config = dict(
    model='image classifier',
    dataset='numbers of one to four digits printed on busy colour backdrops',
    train_examples=147500,
    image_size=48,
    crop_scale_min=1,
    horizontal_flip=False,
    targets=['length'],
    num_classes=4,
    arch='swin',
    norm='layernorm',
    norm_position='pre',
    activation='swiglu',
    mlp_ratio=2,
    head_dim=32,
    fused_qkv=True,
    bias='all',
    qk_norm=False,
    parallel_block=False,
    inner_norm=False,
    moe='top_k',
    drop_path=0.1,
    num_experts=16,
    moe_every=2,
    expert_mlp_ratio=1,
    experts_per_token=1,
    shared_expert=False,
    patch_size=[2, 2],
    depths=[2, 2, 2, 2],
    widths=[64, 128, 256, 512],
    mixing='mixup',
    loss='cross_entropy',
    residual_init='zero_last',
    optimizer='normuon',
    muon_scale='match_rms_adamw',
    lr=0.0078,
    momentum=0.95,
    nesterov=True,
    orthogonalizer='newton_schulz_5',
    adamw_lr_other_params=0.0018,
    grad_clip=0.5,
    steps=5400,
    batch_size=192,
    epochs=7.0,
    lr_schedule='cosine',
    final_lr_fraction=0.1,
    warmup_steps=270,
    weight_decay=0.04,
    adamw_weight_decay_other_params=0.01,
)
Rows from block 2 of a small image classifier, named by matrix and row number. Rows with one number belong to one neuron. Each number is 128 + 32 x the weight over its row's rms, rounded and kept within 0 to 255. All counts start at 0. After the name is the row's rms in percent of the matrix's.
Before each neuron's rows are labels from the 100 images, of 14976, where the neuron reaches its largest size: "strongest on" is what is common among them. Only what is clearly more common there than usual is listed. The data: numbers of one to four digits printed on busy colour backdrops. In brackets: how many of the 100.
# gate: MLP gate (model.blocks.2.mlp.gate.weight, 256x128), inputs 0-127
# fc1: MLP up (model.blocks.2.mlp.fc1.weight, 256x128), inputs 0-127
# fc2: MLP down (model.blocks.2.mlp.fc2.weight, 128x256, transposed), outputs 0-127

strongest on: white ink (46)
gate.156 101 [130 120 169 193 127 127 104 212 112  48  64 157 127  96  87 173 132 142 133 111 237 128 148 162 147 141 104 124 107 111 117 188 131 126 107 152 149 126 128 149 101 132 125 151 138 147 124 122 165  86 110 143 178 133 125 130 118 139 130 110 143 151 131 125 106 153 135 134 168 126  89 132 103 148 102 172 125 106 150 120 126 166  82 133 114 130 140 125  91 158 110 235 110 159 165  58 104  76  71 118 138 109 108 132 109 131  82 198 126 166 121 127 102  77 119  89  81 161 173 118 101 116 104  77 119 146 155  67]
fc1.156 110 [ 84 142  84 136 143 136 114 153 126  91 115 141 113 120 101 185 123 165 145 108 141 103  89 145 124  77 105 162 134 164  93 199  87 118 161 110  91  83 133 132 109 139 103  87 179 112  98 136 137 148  81 105 134 154  76 118 128 203 138  58 148 140 142 103 169 160 157 177 143 121  66 125  24 142  94 149 175 115 112 122 123 158 101 145 132 153 139 108 129 113 168 144 138 110 123  72 135 105  65 165 152 157  90 136 176 207 113 154 178 137 114 147 120 104 133 146 159 106 146 196 115 149  88 132  80  92 158  93]
fc2.156 110 [153 115 138  91  90  92 141 125 142 106 183 116 118 177 185 100 163  88 100 130  68 119 141  74 108 170 188 128  61 178 107 131 115 128  64 113  97 168 116 167  79 143 173 145 118 151  84  80  87 119 161 201 168 105 145  68 137  54 106 174 153  73 101 119 150 116 100 140 146 125 155 171 142 136 106 105  87 109 124 112 123 110 151 130 163 160 141 121 122 179 146 166 164 131 172 106 126 130 156 105 180 112 162 101 172 119 100 173 130 131 162 132 130 145 136 108 135 103  67 143 117  92 178 102 166  73 112 123]

strongest on: white ink (30); grey ink (25)
gate.93 100 [114 152 193  60 121 111 159 190 105 135  95 140 135  77 172 134 160 110 140  99 130  96 157  75 107  98 105  96 151 130 136 184 137 132 112 135 117 201 140 167 122 132 126 136  96 140 141  83 163 152 144 123  77 165  64 123 115 150 126 166 118 103 114 145 118 135  88 149 129 100  86 139 139 107 105 157 103 156 145  74 191 141 153 153  72 127  81 140 135 155  67  76 119 146 133  88 143 174 172 183 157 134 110 121 124 104 195  97 167  69 148 121  67 129 162 166  85  77  95 134 122 186 104 187 134 141 115 101]
fc1.93 094 [124 117 157 131 174 146 133 107 174 142  93 148 156 165 143 117 121 163 145 102 139  99  87  85  95 153 106 102 122 106  90  85 145 167  90 168 138 191 125 139 155 107 120 100 108  65 152  86 118 116 171  92  66  73 103 141 162 213 143 142 106  60 138 141 144 167  96 109 136 133 100 117 120 174 110 121 120 105 120 118 124 145  95 130 160 135 126 122 156 174 146  78 146  87 150  77  78 174 142 137 150 108 146  99 115 121 201 113 131 142 107 141 147 141  49 155  79  93 141 136 180 121 189 180 203 107 171 167]
fc2.93 103 [105 123  92 143 158 147 141 111 136 133  83 120  68 114 154 110 125  58 148 104  89 117 178  83  85  90 102 111 179 102 120 150 173 173 113 113 154  95 199 110 169 123 172 147 103 138 155  88  83  93 162  92 208 113 140 154  99 137 131 128 133 139  97  99 109  91 141 102 129 200 121 187 177 132 117 152 101 127 114 183 162 117 137 165 156 104 175 138 108  92 112 133  98 158 185 145 133 128 113 142 122  90 173 136 166 169  56  99 106 138 122 116  59 137 183  94 145 145 146  97 159 128 192 105 106 111  83 108]

strongest on: white ink (38)
gate.38 103 [139 102 156  77 129 143  73 150 107 135 128  88 187  92 176 142 118 137 100 126 171 118  98 130 131 202 116  73 146 179 189 116 133 111 116 116 126 103  85  88 151 109  89 182 169  91 136 124 122 150 108 139 140 132 110 165 122 164 212 115 130 147 159 156 203  89 163  72 130 109  91 123  61 152 151 112 119 122 130 153 151 106  70 160 133 151 131 131  79 104 146 138 134 151 125  37 131 154  62 129 131 160 162 127  83 144 154 169 137 160 110 141 129  92 164 136  99 144 117 167  88 143 112  79 118 151 150  52]
fc1.38 101 [128 146  95 144 126 129 179 121 183 125 141 141  85 148  95 109 145 145 145 105  60 137 156 144 140  95 147 160 135 101 109 161  72 141 128 132 156 137 171 173  99 128 167 104 126 126 104 174 125 149 135  89 120 143 152  85 106  77  22 117 145 117 120 110  38 192  99 176 102 115 149 138 152 116  99 150 144 119 123 113 107 131 177  73 128 116  95 119 178 134 114  96 127 117  88 235 113  94 178 139 124  99 100 149 175 115 106  77  93 115 186 125 144 159 108 100 134 124 146 135 145 113 172 188 128 114 105 195]
fc2.38 131 [109 162  93 114 135 121 105 184 153 127 109  95 144 128  97 149 113  76 101 116 146 110 181 123 129 172  92 165 133 125 136 137 128  84 147 121 118 136 109   0 183 118 143 124  70 122 154 203 151 165 116 155  86 131 111 136 138 122 196 117 128 117 134 183 141 126 156 147  77 161 136 165  67 114 147 187  85  79 139 186  92 132 124 104 123 108 186 116 159 130  89 149 150 100 127 166 167 146 116  80 122 170 100 113 109 156  94  97 126 158 101  97 182 112 154 151 138 123 188 106 133 131 105  71 117  98 122 143]

strongest on: yellow ink (45); the digit 7 (45); last digit: 7 (26); first digit: 7 (25)
gate.187 099 [178 158 133 114  96 131 139 119 122 179 199 118 111 157 125 108 106 166 119 101 135 145 129 118  85 134 150  82 110 106  66  84 100 201 119 173 149  80 117 168 183 132 183 114 149 120 147  98 106 122 134 117 170 175 186 105 109 149  70  89 131 155 152 148 139 124  51  42  84 140 139 118 137 131 171 136 104 137  96  89 142  79 120 143 125  99 175 103 110 135 147 143 143 131 123  81 125 190 133 162 145 141 101 171 177 102  96 126 170 102  95  90  91 162 173 127 160 165 100 129 179 148 150 121  75 115 141  68]
fc1.187 113 [162 127  97 123 107  94  99 132 113 151 146 174 111 108 141 108 164 100  72 132 121  59 163 127 100 168 108 104 100 176 119 159 159 158 138 128 120 104  84  97 176  62  99 174 111 117 169 136 172 159  79 125 182 115 135  98 141 148 153 140 115 146 135 163  85 138 174  89  86  97 184 117 135 182 108 151  98  85  75  89 121 107  61 108 162 159 161  88  76 146 131  83 125 149  91 131 170 175 202 173 112 157 129 173 173 118 131 168 114 166 132  68  81 134 129 163 133 149 131  75 160 113 134 136  95 164 126 131]
fc2.187 093 [128  90 119 106 157 128 200 149 138 153 120 120 112 119  70 151 174 138 126  85 110 154 146 124 132 168  93 176 111 113 109 125 156 173 107 103 181 114 128 141 140 134 111 140 106 108 177 116 160 127 148  86  82 194  61 117 117 172 127 152 133 128 166  78 120 110  79 195 126  94  99 124  88 118 167 180 148 146  70  95 137 116 142 126 110 139  53 111  84 182 129  64 111 106 133  87  90 155  82 140 140 122 157  87  96  96 174 137 148 148 142 134  99 179 102 146 155  97 134 194 148 143 118 190  77 190 144  99]

strongest on: black ink (41)
gate.202 105 [172 143  80 192 166 163  54  58 158 135 136 104 191 130  95 167 111 167 139 184 168 143 129 160 166 131 147 109  94  89  90 113 127 106 108 126 136 150 118 135  60 172 128 185 116 131 179 149  99 120 138 134  80  97 147  96 122  90 140 104 134 146 114 110  78 119 150 107  94 146 147  97 169 125 133 113 126 156  95 160 120 153 100 128  93 182  81 154 185  64 127 139 144 101 176 137 113 124 136 102 101 120 147 187 105 104 162 170 139 141 141 111 145 152 186 117 114 179  75 132  98  46 142  97  79 168 123 125]
fc1.202 102 [162 116 156 100 109 133 153 143 134 149 101  97 147 163 189 107 132 146  67 124 144 105 145 146 197 103 105 120 173 109 139 123  90 126  80 128 116 185 105 124 102 120 133 174 170 105 114  97  88 132 128 126 201 187 184 133 111 126 129 138  98 114  61  76 121 185 143 126 121 101 105  99  88 133 150 146 236 146 141  80 107 110 196 100  80 132  97 112 163 168 119 187 135 124  86 172 155 145 159 124 146 113 152  82 127  95 147  87 125 108 121  89 153 121 149 128 173  81 157 133 162 159  71  92 142 181 116 130]
fc2.202 085 [132 159 184  89 118 127 176 106 165 164 102 133 100  97 153 124  71 107 132 160 184 217 107 137 155 189 142 145 118  97 139 129 108 119 177  83 116  69 155 171 103  84 131 109  70 182 143 124  97 140  81 146 163  68 109 163  98 102 151 102 146 148 102 114 137 160 118 138 148  88 176  79 112 131 197  57 137 102 148 132 110 106 134 122 120 187 131 121 137 117 126 130 130 171 103 125 108 126 138 139 105 181 123  77 160 111 117 134 113 160  48 134  78 106 154  75 131 138 129 112 156 106 178 163 100 154 108 185]

strongest on: on a plate (67)
gate.126 106 [131 119  41 116 102 165 144  98 116 154 140 129 168 128  30  89 103 142 132 135 161 100 179 102 104 118 179  65 127  42 101 178 124 101 124 101 126 123 158 122 191 146 148 119 158 156 208 128 130  65 145 127 143 190 138 154 134 112 164 158 130  56 121 134  89 145  73 136 139 162 129 131 139 107 136 112  81 133 148  88  78 118 128 104 106 192 128 111 150 162 164 108 118 143 153 152 105 132 114  93 116 103 109 142 125 145 157 145 106 200 151 104 119 100 106 128 168 156 155  88 147 161  97  71  84 147 109 147]
fc1.126 111 [152 158 158 170 161 126 162 188 153 164 145 127 133  93 174 152 138 128 143 118 122 143  56 180 173 136 108 131 111 188 170 137 130 155 127 106 109 108 136 174  53 136 128 115  86  58  93 195 111 189 161 151 123  72 149  81 107 176  83 107  59 235 132 124 177  94 133 115 175 150 139 108 109 121 137 160 157 149  83 122  86 122  80 167  78  97 123 103  86 139 129 106 109 102 160 154 102 103 178 142 114 165 127 111 119  81 135 110 153 116  76 121 163 135 156 137 114 120 110 139 105 138 127 107 127 132 110 115]
fc2.126 092 [117 123 143 120 120 112  69  92  85 104 133 107 158 141  84 130 171 112 105 136 135 156 113 200 101 164 145 180 115 163 143 128 128 173 174 185 158 109 136 112  97 148  82 135 100 148 115  96 126 137 135 111 177 176 117 169 141 135  82 149 107 116  92 155 110  99 101  91  78  94  72 106 124 160 112  56 177 110  66 137  84  89 154  89 140 107 160 193 154 159 210 101 146 139  80 150 162  90 149 100  83 163  70 128 125 131  89 102 177 137 163 149 178 158 139 109 124 121 146 102  88  84 138 151 148 154 168 158]

strongest on: black ink (65)
gate.191 096 [120  92 118 180 124 136 117 166 159 134 115 137 152 150 160 113  98 135 115 141 152 143 137 146 117 138 104 139 155 110  78  83  61 137  94 183  85 117 106 186 122 131 138 134 108 132 112 158 138  87 118 154 158 118  58 117 153 104 142 143  60  82 106 130 128 149 178 146  34 167 118  92 127 193  94  98 154 185 155  90  82  98 208 144 113 135 124 150 169 147 174 130 107 149 131 111  57  92 157 130 108 177 120 101 163  82 131  73 185 116 144 151 133 112 183 115 156 110  77 142 130 130 124  88 124  89  80  87]
fc1.191 099 [195 123 107 112 140 117 140 116  90  80 125 109 109 101 110 137 135 111  48  99 159 140 194 131 137 100 112 128 106 162 171  89 189 125 107  88 158 100 139 137 100 155 127 143 138 146 103 157 132 129 110 106 135 122 162 151 102  99 106 155 157 160 120 141 106 126 109 156 151  52  67 196  79  70 128 139 145  82 117  95 122 138 101 148 164 139 151  99 116  62  98 114 106  97 142 117 128 165 159 104 136 122 199 174 128 162 106 167  82 166  84 115 116 147  72 208 145 181 168 134 166 114 107 170 130 110 182 190]
fc2.191 093 [ 77 166  64  42 149  86 153 135 143 137  96 136 150 116 122 108 163 119 128 111 120 147 129 122 135 121 150 130  88 144 111 146  85  97 107  94 145 143 230 102 103  94 126 184 152 128 135 138 138 161  84 119 122 116 140  89 129 184 110 136 133 112 116 178 120  61  46 114 120 123 106 129 172 129 142 153 143 149 129  87  93 121 126  84 119 113 138 100 174 139 107 154 109 150 173  55 251 114 169 137 158 128 135 147 153 133 101 119 180 105 145  82 134 157 134 146  98 121 163 105 146 183 117  92 143 193 136 124]

strongest on: black ink (50)
gate.107 101 [132 124 182 108  83 118 115 124  77  69  86 133  94 116 123 119 176 160 174  92 129  89 102  83  75 155 130  70 102 124 141 132 150 194 148 114 102 161 146 151 164 119 127 131 138  90 110 183 185 156 124 133 158 146 110  81 171 111 104 102 190  66 117  60 153 170  96 141 111 146 116 104 127 116 146 186  96 139 124  62 111 133 114 141  75  97 141 118 103 112 168 139 108 189 140 151  76 104 196 154 106 104 146 160 139 133 123 150  88 203  91 140 142 130 128 122  74 103 148 144 147 185 129 163 100 173 145 114]
fc1.107 097 [166 166 166 138 131  95  64 127 142 146 122 169 138 140 111 129  97 165 120 231 152 138 118 158  72 138 152 103 111 175 156  89 182 161 101  95 140 130 131  70 108 139 154 113 162  94  83 143 169 160 105 133 150 142 131 127 131  92 122 125 155 151  96  70 175 169 152 134  79 149 119 167 195 100 108 152  88 161 105 116 142 137 140 119 109 137 136  69 136 111 136 145 154 150 149  89  90 169 159  80 161 126 150 169  64 107 118 112 147  96 106 120 119  97 134  95 115  87  99 122 139 137  99 164  75 229  96  66]
fc2.107 113 [125 134 150  85  99 158 135 140 162 103 179 130 101  77  96 176 163 141 114  84 150 178 173  73 114  99 154  72 143 153 103 102 174 132 105 127 136 103 132 129 130 145 155 130 192 111 100 139 200 130 121 102  97  94 128 136 133  45 136  77 192 165 143 119 108 111  88 192  96 105 107  84 106 125  81 183 119 111 131 110 119 166 137 119  82  71 129 130 140 181 181 164 165 129 176 170 160  82 124 118 164 106 177 129 128  62 133  81 111 116 166 121 122 178  91 167 123 124 135 170 121 142 145  84 131  98  97 123]

strongest on: yellow ink (29)
gate.132 102 [168 102  80 133 117  75 133  93 134 159 143 149 100 187 155 127  68 123 147 151 116 142 108 188 127 108  61  92 194 156 116 143  82 150 125  99 128 194 145 149 146 138 113 119 153 147 107 169 165 111 131 133 103  96  98  82 119 145  93  97 155 125 124 154 159 116 128  97 173  63 117 131 116 168 146 177  95 118 135 114  89 115 141 123 107 122 152 248 143  98 117 137 116 140 131 160 101  84  49 132  93 171 124 140 157 125  63 140 131 107 163 134 116 110 145 162  96 140 138 143 151 181 176 127 115 192  60 159]
fc1.132 094 [172 153 191 133 125 127 128 109 125 108 117 114 129 164 128 168 151 105 100 146 153 176 126 173 102 101  68 122 125 134 112 198  93 160 123  83 121 164  77 183 122  89  85 118 140 110  89 143 197 118 191 140 132 117  90 120 175  83 111 153 130 135 152 158 108 111 142 110 176  87  81 120  80 181 124 121 106 139  68 137 126 158 103 128 139 133 121 118 165 154 105  77 106 136 201 188  95 121 113 139 122 104  80 143 127 170  83 159  90 166 166 136 100 117  85 145 130 126  33 136 120 182  79 134 181 154 134 102]
fc2.132 067 [129 100  88 152 124  77 113 120 142 137 121 108 125 106 115 134 155 108 155 126  89 101 129 129 103 134 177  87 188  88 126 161 176  91 133  58 105 113 138 123 168 136  85 123 167 113  95 161 132 129 138 127  82  66 182 196 116 109 154 112 147  78 189 139 155 140 133  98 193 130 153 108 148 118 149 163  98 148 220 129 175 116  83 117 103 162 113 119 124 105 129 119  94 127  98 119 139  90 179 111 170 156 120 145 188 142 183  67 104 169  70 153 131 129  46 190 120 119 139 102 166 108  95 155 157  94 119 122]

strongest on: yellow ink (36); orange ink (31)
gate.208 108 [161 152 142 187 151 105 204  53 143 160 172 128 157 104 119  99 105  75 105 147  87 147 184  39  57 108 114 171 144 106 118 115 133 116 103 112 110 152 130 105 112 104 137 134  69 125 145 196 132 138 156 122 172 130 120 160 110 138 127 127  47 157 109 108 177 172 147 156  91 185 112 128 129  78 136 142 157 113 137 173  93 183 132 137 100 148 148 165 139 158 125 157 145 143 163  88  80 146 186  76 105 157 115 154 123 121  97 147 108  96  78  70 144 127 151 150 135  96  96 149 159 125 153 139  81 104 123  93]
fc1.208 107 [ 47 118 116  89 103 141  83 103  74  92  76 154 140 102 164 152 155 175  90 124 126 128 119 140 177 157 131 118 121 147 177 180 113 163 160 169 136 115 120 186 161 117  95 117 139 101 137 136 102 115 126 146 126 102 119  86 141  98 120 200 134 144 179  83 120 150 132  75 125 132 150  98 111 131 180 137  96  80 112 149  90  95 147 105 172 122 123  96 107 121 146 160 153 144 102 148 226 151  73 132 130  42  92 111 171  90 164 193 117 119 150  88  89 124 112 118  97 152 176  76 129 118 136 152 117  84 170 154]
fc2.208 134 [133 101  97 208 145 111  98 144 187 105 165 198 152 197 183 102 137 155 125 129 112  98  64 153 141 148 166 158 121 131 124 132 116 189  92 116 153 109  95 161 128 134 159  99 119 136 144  78 131 124 105 204 126 123 140 106 133  81 107  37 146 122 117 126 139  86 140  89 154 127 135 140 146 112  92  89  93 182 152  81 196 110  91 191 122 104  99 121 127 119 138 120  76 153 175 102 178  88  89  43 196 107 134 104 152 115 148 178 126 116 127  93 149 146 106 103 127 129 108 138 121 118 132 104 159 121 120 123]

strongest on: yellow ink (31)
gate.172 096 [120 168 162 152 132 165 163  95 151  74 103 151  91  91 105 132  89 115 169 123 148 182 124 132  73 176  81 154  96 177 108 101 178 173 111 103 134 149  90 126 188  59 148  84 109 107 191 121 157 117 107 176 135 143 138 102 115  68 128  88 126 151 141 158 208 153  74 138 124 112 125 169 156 140 140 183 152 111 125 175  81 163 103 147 112 116 196  88  79 136  97 111 107 197 161 125 135 135 143 130  72 153 146 125  97 113 162 131 115 135 123 130 116 199 112 135 120 127 109 110 125  91 200 117 139  92 108 139]
fc1.172 101 [174 150 123 162  74 147 162 128 145 151 133 154  82 152 115 155 150 118 137  90 134 158  79  81 128 194 137 143 147 100 150 167 120 159 119 154 116  86 121 115 198 147 117 171 122 128 115  88 117 122 128 159  98 125 108 173  62 140 111 157 154 185 146 195 193  85 120 104 159  73 147 138  90 106 156 125 125 128 136 135 149 119 165 183 124  87 141 179 102  91 119 108  81  68 118 124 114 160  72 144  94 131 154  47 139 168 142 151  61 137 124 100 160  92 170 145 111  60 161 120 145  98 119  94  98  69 133 156]
fc2.172 094 [149 121 140 104 171 115 137 148 151 128 151 138 147 160 108 172 115  77 138 108 164 129 166 133 147 133  51 126 115  91 165 147 151  73 102 120 174 146 112 158 178 104 143 114 128  76 116  79  96 111 132 133 111 202  97  74  98 202 131  95  83 144  71 128 143 159 113 120 158 124 166 102 108 150 101 112 132 170 115 124 105  88 162 212 134 206 113 173 153 152 148 165 130 113 180  96 135 147 156  61  91 111 133 148 156 106 179  99 128  78 110  99 164  97  93 116 112  88 111 160 179 111  85 163 106 111  80 119]

strongest on: black ink (58)
gate.227 109 [123 126 155  68  65 157 150 117 137 161  89 128 162 144 175 110 129 161 121 130 103  94 142 125 190 142 170  70 108 113 124 112 122 102 166 108  98 128  73 186 105 129  86 140 135  76 124 134 158  75 174 103 109 172  93 104 120 122 162 100  98 156 134  90 180 122 126 153 115 173 117 112 142 147 124  93 130 119 147 137 138 116 124 112 119 205 120 134 176 138 131 216  93 149 150 182  71 139 170 149 153 116 172 153 114  76 178  88 153  87  91  96 118 129 176 100 101  70 102 136  79 162  80  99  91 164 126  80]
fc1.227 105 [140 160 106  99  99  85  89 113 157 139 171 124  92 137  92 142  98  86 131  96 196 147  78 158  26 144 160 166 164 157 111 120 140 143  89 169 120 136 145  73 194 139 145 121 115 163 127 127 152 108 126 142 150 110 135 117 128  93 147 137 136 168 133 196 146 136 100 134  85  45 129 172 106 109 146 166 157 136 109 131 159 201 160  96 116 104 135 136 167 124 130  99 147 100  76 148 207 137 106  95 119 129  85 128  73 165 102 120  93 162 124 119 199 109  88 103 124 144 147  96 176 119 136 188 143 112 178 113]
fc2.227 113 [183  82  68 148 135 148 105 199 155 154 145  67 146  83 126 155 155 131 108  95 122 150 119 159  99 117 123 114  94 170 192 118 140  78 169  89 169 158 140 157 110 129 101 154 160 110 116 167 143 123 112 177  50 135 119  93 153  81 184  90 120 125 122 146 107 167 126 143  89 186  68 180  92 112 116 149 118 130 151  63 127 181 153 112 110 123 176  97 140 102  70  98 127 149 140 123 189 119 141 131 157  84 127 120 111 182 162 150  86 127 166 158  76 155  79 113  98 129 138 172  98 121  97 118 153 134  94 101]

strongest on: on a plate (71); red ink (36); yellow ink (33); ink: orange (25)
gate.0 101 [142 139 180 109 133 117 125 117 117 118 107 176 120 122 133  95 163  98 129 138 123 161 185 150  87  85 126 100 113 123 137 173 139 137  91  97 135 137 148 124 125 165  96 127  99 155 143 169  88 102 136  86 121 111  33 143  87 166 181 142  95  91  77 197 121  88 145 171 128 139 155  94  93 124 144  94 135 149 128  81 139 162 111 168 113 131 101  91  80 148 132 200 102 146 171 169  67 113 160 186 187 148 142 139 120 119 136 117 165 118 151  94 122 131 125 200  67  94 177  77 117  90  57 160 117 123 128 180]
fc1.0 095 [193 105 115 139 127 134 147  90  68 175 167  95 123  99 132 103 128 139 139 133 212 150 166 174  98  79  73 147 159 122 131 158  86 133 138 131 119 162 188 111  98  88 145 137 155  97 124 100  74 133  91  96 162  77 118 126 147  63 117 156 124 160 134 122 114 153 165 147  88 194 138 175 156 129 150 160 126  77 157 128 165 183 141 108 138 142 153  62  76 124 172 189  82  56 136 135 105 146 146 115 122 138 184 112 142 164 162 120 163  55 134 106 103  95 141 148 135 110 124 121 125 125  91 116  94 188 132 136]
fc2.0 069 [ 70  86 144 125 145 146 123 127 111  74 128 137 138  95 173 136  61  97 156  81  59 170 128  94  99 192 135 112 133 126 213 162 143 108  97 148 109  80 121 116 153  99 173 134 119 146 148 144 101 149 134 196  43 147 170 115 105 116 127 190 168 110 161 100 110 113  96 123 132  91 166 119 134  92 178 109 135  89  73  98 115 154 112 141 114  85 110  91 116 176 155  97 150 105 126 125 183 101 121 117 143  98 148  98  73 130 201 139 137 143 108 119 158 153 137 118 199 106 123 144 162 155 131 171 191 138 145 117]

strongest on: white ink (30)
gate.244 100 [120 117 121  79 108 135 195 148 110 139 115 152 153  54 113  51 137 104 119 100 102 186 125  94 147 100 159 115 138 146 153 104 116  92 136 132  97 143  79 147 122 153 109 125 114 113 186 137 129  81 177 187 143 173 163 141 138 134 170 141  89 110 125 131 117 124  35 113  90  28 109 128 125  64 126 158 145 103 136 182 142 166 108 166  99 157 215 121 163  62 142 128 139 119  96 113 144  99 159 119 145 128 118 105  89 123  69  77 178 115 114 121 141 143 151 142  82 123 166 134 147 168 169 134 157 116 129 148]
fc1.244 097 [127  97 175 112  77 152 113 112  90 129 159 101 119 164 158 172 154 199  92 124 120  66 105 129 200 144 152 166 132  54 132 138 104 171  99 163 151 167 183 173 140 120 149 133 140 130 132 111 127  93 107 111  83 143 102 122  94 151 151 103 165  93  99 119 126 137 189 102 192 136 171 110 121 170 103 200 129 122  68  22 154 144 138 109 146  88  84 102 129 153 131 151 132 159  81 117 133 173 132 108 113  83 140 136  82 139 112 157 130  83 122 136 157 119 137  84 100 125 131 195  98  77 135 129  99 121 159 144]
fc2.244 079 [125 123 191 137 165 140 142 114 103 127 150 122  87 120 162 118  81  70 130 136 115 209 144 127 178  82 174  87  91 108 117 153 138 101 136 175 199 151 140 141 169 155 134 125 157 192 160  93 129 167 179 116 103 159 148 139 147 216 104 126 120  87 118 113 155 142 112 162  70  80  91 131 164  74  94  66 117 126 141 137 117  74 129  78 107 158 210 120 118 111  99 115  88 117 145  85 162 112  76  64 133 129  95 147 169 119 164 147 120 130 130 144  92  89 121  93 134  81 134 171 132 116 146 124 155 105 121 121]

strongest on: on a plate (77)
gate.56 101 [186  92  62 146 120 140 135 143 164 180 111 170 106 148  95 106 159 147 125 124 161 151 118 143 154 162 130  88 164  82  80 140 205 115 113 156 143  98 162 102 111  97  76 142  63 182 142 136 169 169 150 130 105 127 113 117 145 175 144 158  92 124 130 178 122 132 122 133  78 182 169 117 137 154 112 131 202  79  72 134 131 195 144 126 154  98  78  54 118 134 181 128 117  51 112 139 130 143 153 116 140 115 119 148 127  86 129  85  91 125 140 107 155  92 102  80 115 146 146  99 135 136 185  65 120 138 120  86]
fc1.56 104 [171  87  62 153 148 163 139 166 131 169 136 161 112 136 137  91 127 108 132 104 121 174 139  84 140 156 136  99 161 158  76 171 140 142 136 125  99 129 172 104 104 160  66 143 111 168 145 117 173 210 124 117 120 131 162  92 154 170 122 131  95 106  93 142 155 102 171 126 121 159 161 146 117 108  85 133 186 148  75 115 166 181 174 133 156 136  51  99 108  85 160 151 155  71 172 137 162 120 152 116 110 109 123 115 137  50 155  62 123 133 107  85  99  91  97 127 138 154  66  73 153  69 122 115  99 129 104  97]
fc2.56 087 [108 141 141 123 172 129 110 160  83  72 144 126 117 164  93 175 108 119 145  83 133 118 151  91 112  77 164 140 136 159 168  98  95 139 130 124 135 154 137 138 166  81 104 136 102 106 177 120  82 150 113 142  98 112 156 140 211  52 149 122 142 100 129 104  96 165  74 159 127 146  30 114 114 146  85 170 103 130 191 136  87 166 143 143 164 116 148  77 153 154 122  55 115 144 112 122 126 148 136 123 117 106 148 149  68 107 191 162 129 153 105 155 140 171 165  88 117 134  84 130 155  80 112 207 189 131 115 137]

strongest on: white ink (45)
gate.18 106 [139 165  55 147 152  94  83  77 120 137 140 159 161 130 122  70 116 109 177 145 109 121 188 124 152 120  71 185 140 166 156 114  88  93  78  99  62 160 103 174  77  87 159 144 116 189 170 171 159 155 174 144 173 107 124 110 106 138 134  87 149 144 135 159 139 121 107 126 124 157 139  92 113  73 116  95  93  87 100 133 117 124 113 194 129 146 146 179 103 129 144 151  95 124 113  84 179  86 141 178 170 155 151 103 159 118 103 135 192 161  73 102 115 118  98  78 123 137  74 152 153 127 158 148  87 146 149 135]
fc1.18 106 [ 81 130 168 144 161 101 133 116 108 111  61 124  91 144 140 142 124 119 102  72 192 145 127  82 134  67 170 103 128 122 105 161 142 124 200 130 144 147 118 144 154 174 123 113  82 130  63  80  89  82 140 116 134 142 113 121 137  99 112 118 132 166 161 105 102 175 116 112 141 133 124 217 184 158 164  75 129 187 172 115  97 109 105  78 137 108 175 114 159  89 116 162 134 170 169 147 132 151  58 110 152  92 114 129 120 121 161 184 112  92 132 105 197 132 125 109 170 144 158  85  99 175 153  89 186 137 120 127]
fc2.18 094 [132 105 149 134  72 170 139 106 139  65 124 119 104 180 145 145 127 125  90 140 100 128 146 164 103 143  85 133 109  87  90 167 166 128 140 135 125 170 109 136  96 156 177 155  87  99 140  87 173  98 114 120  93 136 120 140  63 211  88 189 156 109 139 165 169  97 109 112 113 134 198  77  70 135 155 102 129 165 163 101  99 107 147 157 108 168 147 121  89  95 159 112 107 109 137 107 130  69 171 123 131 105  92 105 128 164 164  96 141 112 146 242 121 134 101 132 188 141 155  75 134  85 150 145 107 128 119 175]